A small self-supervised audio encoder (BEST-RQ), trained from scratch: arch mobilenet_v2, activation relu.
Rows from block 3, named by matrix and row number. Rows with one number belong to one channel. Each number is 500 + 50 x the weight over its row's rms, rounded and kept within 0 to 999. All counts start at 0. Numbers have three digits each. After the name is the row's rms in percent of the matrix's.
# convs0: expand pointwise conv (model.blocks.3.convs.0.weight, 768x192x1), inputs 96-191
# convs2: project pointwise conv (model.blocks.3.convs.2.weight, 240x768x1, transposed), outputs 120-239
convs0.720 116:461381474538484511459486575481506530447549459519528443616486558615500435472458509530361570561482547557524553501496596477452565471475573452600420446564474478556491519534534444522463493547492552489533508516468527509481523475486452439490493550485577509508522509503523615453422598392453470473
convs0.721 112:499441474520548564512553393518504438522460623529539491486573560584598578432421554533501486487534524558509486452410439562509467497452596538515526535446570524548519549515447478503462463539530588511471628495588519464402557465459517485413519436505407476472498499501486580545480493496461583530
convs0.722 100:491498500571485444475454493507491495482496522527515519485468509451508517546416517535564500552517440553385481444501553408567515489554492443391466452562497499488487423545542457524415461518465472453431444429559533575520451514416528521480382443521471552449480485530542551566494473453549522542
convs0.723 108:518480509425470583470533380538546559548564453505620490581504552489426493432412420505451568581542533473549495464523440610516472507507558483488494556421508609585481465496467510532496548535506467554559496512586580468474532500536467503440551514542479528437473587435551576540414505424468600488
convs0.724 095:550524506437486488513535550484470464519540448458491479459492448459431489467484586484561466488494461443567450562549476429374517446532482620497467429448561565483472451452493696639499579462487525576453448501479492539474514506554536448529459514535533473490474457464505535488516466446505463520
convs0.725 083:416438570489563505479520541598531528444563522538474414589578502517418523486464460471476554526556509537542449517508574668493446477518593627527455544449482518458532567537504446501470492490550466524566561528493480441496532545549530461460600501559442495485487472494519477438481585530545502541
convs0.726 070:517588400508465483444467466453496515422505459469472469437517501475537472415558452500421409498481589440578602518505433544482534459439474516509620504496567537467462451419475494465468342592522459501469552513388439408467473429472564537491452528497521386557584515439535518533534421521523460410
convs0.727 119:584504481550464471555501511561499514553523465549464476536418500580473533511464504469704485489464534503531478553507477408574478482473457522548517443440579521527523481477479618570513547517461564528485457514469590510430545578487445508586460486445510465486489561442530523525587529471554460583
convs0.728 104:424465512512471556459548453467524470492554511550578456562487600594414496502434437523516546490580635557642464552501442629469477503509585490549530584496522565558503460440468478548532549506484546512513432506490574449418482494554448502533564487547438500379463619464520507481455520486482526471
convs0.729 098:476497521508492520463512487523526477545545471495499559530549461431460535445490541527473475431494508426523503423312456504512476461475438495464511482464474498513531491448481532481466533529545550522508558443616562475471441494445504481474481556447551575445545471533560488505472551374515455530
convs0.730 111:509484493529570521552568508518448514542529487523525539537470497493492528545410541615490592482533518440589550477454476499426561538570398496522541521500570585477496538582570457500551483598401656475508471473503607475436502495532459513523450469490399455457433574597498478418543545509498465447
convs0.731 092:565526449457511560499556463475590525461460486535477468519444520485462534422522495411467524560393538566477466549459529506501514437494408508564478503416538561496560536506481524510534480536611480489464563508504537443478605492420476563587535475477519528462502500453534451602548454406492491528
convs0.732 114:481487500438580485551549475587572388516583529425432493525551566480461524431532538457510558559393507482568514483536501441508477527549455535529499468456575556510550523496509596705533473513518472581478467472488486558438548529519511528517537499437567412507522529452522541565416495509489543500
convs0.733 061:458403467500527432552476643528504486514554495455478501537521483468463493514535555512462519519545488397441551450565573488537533513491521462497387355540461407516498486547445493506461552520542443492539553467561469537596468473469453387454508572486505549552563445504536550489463500491439550478
convs0.734 109:516540431546522448498433539365519486526545459516544565496475571520563501562512464525452482498404583507564538440399434501398548530474468490462436531531502539539510464536472495408509538531431573467502602513408438461480441492439553455485503508481549517559486514537566587551497466470441376456
convs0.735 102:448481467613568453507513501445503457498499546397486489389406487498474468531485423457502535488489423526617475479495457460449551404559531479407507533518420550584396534455530550531473522465480517463436515427443416520469462394494540447528503457494453554492536478516491512497450527525413483403
convs0.736 109:517536461571437488542396633520446559458573419555597500421538509498529459653489501567401460500470511515536555521441463546416516516468582569474503549538603547506541477496527518491520599583427558441557577516396410541584552531509484463417464522516520508576547454534506458562459438491507389514
convs0.737 098:461439383462507490472514480410489448487549474464471424574557545550429484447543514456455546551495557594492453477514521490640548455456513441573583510556548495534566425460433430533474464525542452520572532526578481541550529516479513486513490484423516546487559458429524578570483611488538621479
convs0.738 083:612523450484570506531537444528465536472502519510467567484515532515505462473574425464536543495447581363572512520549491521476550522426466491606598531544506527432368523471464637574492466563461460447509454484536522442526533487512537499435523487525478520457496493508484349378529500604440527426
convs0.739 106:416331570515554538477530551541532445500676477520543499628536547483377513510505495500499584514511488463462529408432620495498533479570472460472468491533403448512538509468516455505505478506590501513574508456521541505502532537454468507487501565450478528450605480525601530522500596359540466521
convs0.740 101:404431495542533459500508537574500520525582514418523446436467426431482540470491487507371551469522485528507518477503490451369485418506503534551473516526504542399481510489561518521452455489528533510477523415499468456474491452347598478508529487579441459412492486547459445528556514545480431484
convs0.741 083:478548535450469467395470495433544593438497477467444487468455496536467477459543464503440496537429618502616524632504519532369562437414515482578538488582455490480474459444539542513457429482414451414429513448404420430492416524480533549613571505476546499424522501385526444457493491536504498391
convs0.742 097:569550503581423496508484487459515465451456520620545558491487487604509515587459511521458494529531459430529580515467486520541585438452435452539511525575554542481525485473469542468461490593470559418497455547531500496460530489475447501463446525524368547492496451554597508574651462464588447481
convs0.743 105:476547506588486513528464535475521462423424543485557450364451486457443455478499539538490522509527445578538557553509532441437610395453569475518448492579482499467406439452652542600475532467503517476353429438446458512534528413460477490514512482599473475479472523495458561500523417483443430465
convs0.744 117:428442553450441442520468590452445478526504418482487482590476516503490490518557440519519464469502595419517507438509537489509533487539441487539485441521473453491483503423523500470409454428474437495604447498421592488480463470475445594509497601571602484553539572640511469539507439481509438652
convs0.745 107:475501437485513562415440467470453545592530491501496455525539487528445473433514467484406530396514546421501549397471454521520408466451544444509596468473484494529491593481513506578400500448381534529575498486493518403423535494463506600420527465506494423470507461495543558515415572405516433413
convs0.746 086:517481562531528451457459559532455520490501522385363394521371440449482487483575527497452487479542451470371463596549581371491521469523456495472525382507447435430505535559509414447496480503543520580451482564479363538515486475532496531566510524487539508572478410491532470492468515489524522570
convs0.747 105:555437495542543516472493565513458501482473459442488441459447496479494450442507479507528418535502410527549484462508492510427482532513566599437483442503470530536394482478559472552484620497587468519470452463474464536543539433502547436501553536491504480526518495443478428445415463443442592535
convs0.748 091:516491510497492425460405531529538514426560509497532477546479504561464502449550446434522557494412540569489463540518594526593505541465586517566478478499400434512492487429446508496402551498549469471509567518427458483540566510465485484485472438496549490378504427382602527534455474463516474533
convs2.720 102:481491470594519458455549468474523541513490604555597435526588490539540486584484555469476606501429578515495478487613475549532528553559565512559412442572492499529461557522555491520507497511487515545536458484523505547499498622497472556438453474391485423516417600439467444465477444469497493465582582552550473444574533573420463461413508478624516447469463542487508409
convs2.721 091:583504441545485488494510491520525524514465511539496503468521507549427452504559459465523519487496633412364448632499492541555545486512515462494445556470462504400488493447401475464489487477494447461411506500496545458453428489471551514462484506526538438504529473578468475495462562467438532474441451565561445473600536549409517460523428541476552492474460464435533519
convs2.722 102:495542423473482520573462490584409451490455461497492567384478577514565506539523473488514473565453551496412478498469471495458519454502506508540477542484557426494456529487478591398534436507517504468575493539526507422406407415444520439573573530500448517466517504458408469551454520584525498522541461425447563570363626450526554463541498493519486543466430497557499570
convs2.723 116:548447494463370529546538459594573542507410463446495474525492508558529537555543494464494451521520499579547525494601510572481485600428458559540472524564498463460615421484523432493474454540528484520516540442519445458568467560383455527487530519422502547491533519467491510495555464486476581510559541470435512479532474433497458562542546470436443411500530434486616508
convs2.724 097:482558555499500576445453490454467494513509577373517486516600495556402448515535645514481537463492535592523568485352507495572485351548519471530510525441492470512553483490530554539482414491527418523423630515486414580496472454444463591528589500492530524476502484500538552507409515577568541574471522477526499463533404424501505473583549513561460487456545571511458510
convs2.725 074:500623471599479507506505462505526437516471558554498438492551474533530425529552520538446499564505474383544479484488516505488516506524487483448430523481472448465530435525480482501536437513447472490481476561546558519501570480533438474480470489590554538579511523515499395574461475451551517386351508562587510484531544501541458517451541513558508476403426470551602514
convs2.726 058:474470501530562473556476451639515496483361527450425404495541473528467575541495504511510464544529538440501493521484495476488495472551497482504505538470471478448475496497468567435477547540512427486464502474510432468471487571449584491408508388512545395433523516480487501462579587478523432420508489533526511426542510490440511601429400524459428502490522566417559541
convs2.727 154:441497483488491414539553529499555437427507440598543457550435455491476468511481487510497430576540481404474476414560466447420557636488582528416480478486530526514561524498491438537549531486500507461507425472471596456416506539571483429493492509526465557568513515562541523623557449450473474448425490479523504513523499472558509513458530483451490535561471466548434501
convs2.728 101:482501521469499527463537537487479403597565434599494551621452434548432537404463501555544551411457487548483436521503487417557515459450491546538468531553454531479522560507510481453493571506569548540500516542467513608481498562542447506550550525546530459519478453441538540447443478509448497518526502554504580426510505519530506425385416435433534456440522554384475499
convs2.729 101:499604498529447390496525489498536507545446606440546432475488512519564493556512506458353528526483581497479529528512472482495514536465478519452450454515655455605480506519526497539497437515492395462451515470467466411488506444456534540441509425491479541468456471492589492533603439416578509477457433540555430518536522398454437512558603520485492521543579493488459515
convs2.730 116:534515511570621510425449479435574537474563515451442564439507528318448621513469441489536476422486470517436507539459484521499552470458577558479530484499509503560367535464501664569474530479493521506564435452526599435502547410562546511522379524482428429467424450434448480497486455503441504508459445418515418564455491495451490438601498488551560536556556560540479423
convs2.731 084:473429480452556531487415558462542431523567576396508535511575491564412468542557507402522489550501375444455515540518568435534431529528553495485465492482480518501559552461437467576549506483479437495429494542510505439450563552538515501502491452543505414538622485563525529529516452505502559430506519470578434568547441469419491452556489514471549492464563484486471454
convs2.732 128:443510517439468391529452473480519541426497439565559615532477478478528480513458494467544484496494485416424502515546481499471474542451564524468462492482576556481515497547490459485513576502529586412528366403451489456458481595485518486451399509513512445612538532598523537497496413458530533506495504533410490506539504515396529555482508476471410481510510459564460441
convs2.733 058:511492562522594436467477397410503524497452526457527529542502509459508518505568546520471584450451458500563545536571485565524578402470632535506474631542487546588491543522542455526438488504469507426520441466455457494509587495456434524501428514478520464418432551498467587474512447519459480477493452556511425401453461444467513509524525452538528481492560478469522429
convs2.734 112:529521471447579403452411532471565493567481500355481485448431554456416574538385509479494463429565516446555548478420576490475470474442585472423456525457534558602480484485559609488532530432437477508575508521561547488505587438571465495548434495574571463550499424521518443440537506417513372522470478494552416600582450493504502558483440465473577527491493467598483499
convs2.735 111:500501389561585420496544586489574450474576472546507457510569463534357539517475523561460463602524433442405554566509467475394482476503446482482467428532523605428543548557449412509544616587452449510489453568483514422446552483502531567446543478475562458534618461444532466515491463443518429486472511474540467473479429538450545500474521505447605516491562466460498453
convs2.736 115:503462484563572596513435456539472439500524472448438523464500495391561488477582458472507576511395452618493557556552481474488414435505481489603471388548600489489432555547556515552521500542535574524520458580435475534544549410455466470501515520443482512407429548393518497565478427599593437576503487444478595574400513540496554448537522477601557437456490544540535471
convs2.737 099:484516500369455443420501558403535509469611449514514416473485512474406524501485496526473501533559583484418483489482490504444549456487556467475529562517512559455505477433472491555445532414423510446435469443568475479462509494533537567589524528563494474533467524499470540527471588419443531536419412532567446455496394536576473360548557487538521534586575546567401561
convs2.738 081:511435475500543482531558543556495440524500376426453414498454527521515516495491499514510407493572611513481488475487464406424512560531495502530501444481484524437401542527552575571538567567537478499499603559499476495469544424498535516603491464462552536453454484440456445565579568531462474542492464390516486561485511492537549489443453419419593556504560427526472492
convs2.739 113:553532402559506442463531458600598480509477551423521435457478467471507494538511464491436550509474620509462503565547501543511547524538504551487388476570503502524404480534521461489472506467457478455528474523500455444494510502423536546425468480532596532443443483480490469534545549409452403416489492520558462409503477555453459516435456477537538472531561530441534487
convs2.740 109:463499448447526511602527537573481395548475454501521483484453502448502484546494453539400533563481513487457691546455530485338498495466559542306508574463533629521517533478540486360479499516450439483491560520425575501435571474463510478449527492511470452576534496582450508517527516472498531456392489497559463509482494485533484503524507509507549540541577529464481578
convs2.741 074:493503518564533464527428573500531539510478520479437448472546472455546523535481541541425501539548451485526545427515587494418444550609577418430530460521542574461476439510625511546472538498417561497498459463474503501536516511550516500510419474527526518479460535507504392486555595420566443508554509489531361479517527552490478536527521562548560515486507489546479463
convs2.742 101:561452484607457558579549416564393449576550450531527485531463570497551395423527467500509500498461525524554557449544581482480445464505483378523485486521518552501440457533538350539491450482515537531522456601448498480604528495456448415493443558550524553595460514519539426499492459489526445505447489460482488549501493557564499611458489547547498516414468409455583519
convs2.743 115:438593489555460450560516554472512494541434498436551492510540521504512503476355524529532549427501497596453447455507503466557539579467513557499499484504597481504542610501533549410573426508477473474543538445504480457470605387510503519449551494508460428519462430456440391494565456546523489517438392470517551557494507432475539554514545522456523533571477449565445439
convs2.744 101:514437536401447497519479456440553571505507572523537502478464528483619563549493503462517477379405452462503494605563495602486414571485504534458457449510556511531421539491561538498472505445464531454516456498586475528497472581583465493499404518401565458462453484418463484459598528466492421468534588519504505551571567552389452468449428506559468477547546553560575489
convs2.745 117:456571479527475542482486604449429570572500488450575578498539580408507498454483495519534450451477408507511514444471540487450614470482544482404541504489506572463469503480522607454488501458433525453517525461419593440491533457528587477551578591543441439529537426487482430541459523512468582481412465499462436498421604472477481471579535551405449527481495412502449521
convs2.746 079:498474520466487432483551553497503491626442436455498487513499431507412518507469516550494490465552578603449482550493439515532563419441516583601515578534499486525526523482544450521494493431579544574494553454523490570497427564489451542603561498527482509522552481418510479410482394478437519582512479572509599534467457461551508502431518430511530448549565563476460513
convs2.747 103:504502549444571499519483600459558519514464507517488507656429476506443533467489560556496522421515420554459477511556594468521523481494642531471547538543466583422538541466589433455408515484529482518500520488484462562461534495541490508507500506517531447431507517524389510414539544511434493523507512548446445366506488519474473471452472547372623536441491546380493511
convs2.748 089:570503586465491483468476526384476573456541519524558523555531493522486529448498530517505555439485568554491424444554436534525591491488541525527545566577471506527507471394491537553438499424499549456435450431572482595475571455515477562539474527426500525471444588456484507470528530501490650544532487619538453410590505490523482451623509474516444507526447560536434485